A small multi-label audio tagger, trained from scratch: depths [1, 1, 1, 1], 32.1 epochs.
Rows from block 4, named by matrix and row number. Each number is 500 + 25 x the weight over its row's rms, rounded and kept within 0 to 999. All counts start at 0. Numbers have three digits each. After the name is the row's rms in percent of the matrix's.
# weight_ih_l0_reverse: LSTM input weights, backward direction (gates i, f, g, o stacked) (model.rnn.0.rnn.weight_ih_l0_reverse, 768x640), inputs 0-213
weight_ih_l0_reverse.641 103:468520468516462522510478567555511516488470503496452518483526455499545517511490465515488480511532550515523514486489498506482500523485475511560462517607482497511487500504492520534463470489443474520507465519467547496489522449499473494458481485465511486537501502494527503477507480513483466506517523520525519507516496512524514507492458479519502530477544468500502502502461524476580495512481475517535495505487518531525475522460464556512511507525476482477538444524485452505508496485500470488487531492463499528484504485502514484425479484501485499527495504509498518466491506528519510513476508498478496513483475459493503549525494483500555479484558518507
weight_ih_l0_reverse.642 104:505495488522519525540529506534505483463492488517491554492485501499486479527539468515496490472531499496538529524430526481518517497518474510537510462491486509542522505487481522478516452499492511477508463512505522497529496472475454479496461523505523496484508488476502497473484514497493516502491490472509527478453512522478506483503476508523503534489526512494497460491531505500503506478453502486487515502434511510471491487490487492523476531469478470501518498452508474484516516455489434499486488501502457465493525500491565448491477510466494511467502511497527479504499556556514473460492478490545498496499482469513479494474475515543500505518547475526
weight_ih_l0_reverse.643 095:510492525517495543535520516492463522520527499493533499515545512490534496533505518463468474495515486515506538517513488496498422488470462480491490545493531495525506516459522556486501494495476504509517505532489497541517548500448485494490504509485471502450507490503523506499512487533450444530497517521513503511534506514518476487524510503516507532452475404536565517478478494546495479524474545492476488520531520471500494499523506480489473511525509472467474509476504500521488513492472535478510466523485552499499522530499468515500497484498514542473415516457502487494529498483542513507476517478521442514529505533521478469497469517533486455480531540493
weight_ih_l0_reverse.644 106:531457532500508494453529514472493503557525472510478519507465505515467519515499522510507537504478519532520486454442494526501528512499508507498512543505478535483458517503469502498480535480458500466534477503532516529501492500522473524516566482513506517503456501533527473457525510474514489521515532498526487551484512506509449510511499533534455496518528475480471507468472450531504546512483528500536498485514479483466459545490530500512447493535509530466463492447516514469510511526528476509507499445531478512522498521492495484505514515484479511482526521456518513526480489481521504508478519500484480468513485507491486530453477503526498498493498459498
weight_ih_l0_reverse.645 099:480497464540503491520481473527501460499481479451507544510496521494457528495499473484513476489508512493510503493502496543514507513496503485507502521449525532517475515473555512522486495508516537538450456502487522501505505474491518482483478511539523495526469485508492509525453505502513528594517515501486469474449495510462494534488528519489520484491520507497531484565502512504519524533521510525470488489487504507493504483461513504525496501499512524481494475498518482524499472532493495512540555486455531508511480531477474514482471454503456499496471517476514534523501517476500511493529531513455453521527476495510552465508516523446511519513512450467
weight_ih_l0_reverse.646 099:503515475492535506496480510473501480532516493490516501504500488513520502538511499532523504491515470471546527530457489472495467528507523518514487464522476501465457479465476518519495525510524474517534492504515540491520497536531457423454499523520503473453473476496540487471492504474465512501518506488480520484495504526445532479488488491519478521495516556540514492476448484520458501493530462506473482485464484488504469501511476491524477530519511469464478500490469494511503522486516470505497504490519496524499465464498512476488516502531518512491501510502536479505510524484527452455502514492547525456484471550495483500497510528529511480514493504548
weight_ih_l0_reverse.647 104:497486459491511512505475483476515478551505492497495519480430488481520501495501494514528514507496486503516525479514505537483474467511529473482510470498504480497458487515493509467501502505503519539496514484522510511453519498543477533513477508479513485492504505529523506504524507522476461527450496507539477531496529442514494486509500457521486455528491504488514517472537525491445541468525491479492512480494475528484478476506519555528507492494507524533501488521508471483513508462440492509475459446500504527493498503524482503492540531500470506492545524439497546492545479464516487547523525519458483508492485480504504492494494504487465508529491463488
weight_ih_l0_reverse.648 097:476488475475496515540481499535526475493507450480540490510538492514477479503451506479515506486486496503536513478501529558465492487534524562496456505529517527547463522509485512520511521486492493446545503521535495532490466460465512526468538470490517495487511466472480520528508500513499481564505496496494501498504473547507468447496498556519494489519518534512527507506497498541532507518501486497465493508509538556458502499505513486496449464491472499504491520498494504492474496513544498494497460504513488526463511472484500555505498477578485505517527510521502471478512464473542539476496480500514480472487526504508518446496518468489486523507500505538
weight_ih_l0_reverse.649 103:494478471500510529530460511513454496503464464483517490538505500511516490491523531461502535466516486494487496526549481502518477490472465489503496502520484533507491493533461480475520475500507499477515483526455550474504487510517491492475501505484515476471491520482507535475503501499512518520478512512495531509497504499488504524505516537450506454460525474517436543490434472464538489471501503490532532487522495485536530483531479503483506470477488461456506517512476476499489400539486452477521470513505534458573481503442498482517489495478523494508551507511530482498487507463526505464505520504493514494489512469485467474485494510499448483503524563502
weight_ih_l0_reverse.650 102:491570486504500467494527509509505483523510497441483492504508446510510474462462453487506500503513512503520482487493503499494466510495526548478483505495437517523519506478488497512491538530524462462460454506532503520491484506520508451524472500491488492504464503458465538486455545540512518508506497512506536517515523511518525509474473496479515482510477492560496494515495519490483505518504486530530493484509509511499505506525528497493512489528494549464537508438453528490515491498502463515510488481547517529538450497481480501502530484463484446520519492541531525508513486499509485520527489484505501470540518492486498517508499516516517526521518493508
weight_ih_l0_reverse.651 111:480503543462530489515511512562469487470487523515453516496502470486513512491481479455506492485499489493514471503467482534481520506511508514474500474499489537531455455450500505547482477509501482478480521481490497428500501497469496536497479461486493502518473518547477509528522525555515498517518489522504494494515486491533499474504538535469483488521503567524528535508486440523486488461456556516546496475515528510505465504533512526518437521482486567528484512468517522495507537499505462520497514445483513485543477521488498502484532489471471518512497444478514474526530485443462509518494496533522514486492510505518514487471485497489520492534522511555
weight_ih_l0_reverse.652 105:486485487482511541489538529465512455479467522493493518482557520479453505510479490521492561487469484505487496467483518477482512487477481489521464503495565519477470492486541528508517530515489532516464498487447492513457508529485497494504501505509502472465503505497461503506468500510479573523516483521480483533513469518488435502484524553477510494486491483481528495464508470492523547461492466485512497504495505485531490463493508487530455492480511554526484479528505530500476487521529517500430491493508462495471493511538492535469497482483452531507545499518488496506473526476483543534517562526478468516541505532489513498505467456506554449538488559498
weight_ih_l0_reverse.653 102:479543485478516501490427506502491489490498478477495467504464495494487484498512505526510507560530459517529518493451512488501514508471537513527531495516520483479498478506473515523536506492496470466464516511550536464472484541509503489516509461513487485470522519468498507552473517462526577490533532499472484512493518503539503449503523486493522478499476499460489465506480491486516505541515506500530511481520502468519504538507484498510516498535512509483493552535513535486500508504501496434521484498483484491463518501459542464528489484482491482530553490469494493497559497460515523519447500504511514498493503506501530490491512527499478496507488497516
weight_ih_l0_reverse.654 105:511492475493489474486511463501499459547507503538465506483443532491498501521489507466492546487464468527523489469438507514471516490453519517501512482545481537467480524496516492510513488464485485493518443468503520550550491556520474545476516510496474530541520496486489453484492498520541522474492530512512498509487477520493487505476496509502506515491510502499520472497431501487484522494479498533498541504536472546484493500477469500499492485517505520523510474492500516486528521524475464504529533543484497471499522501455515482505474513489469528474461471512514522485403505497498480544516487474507503519467484505484501480520528505522482493468528483452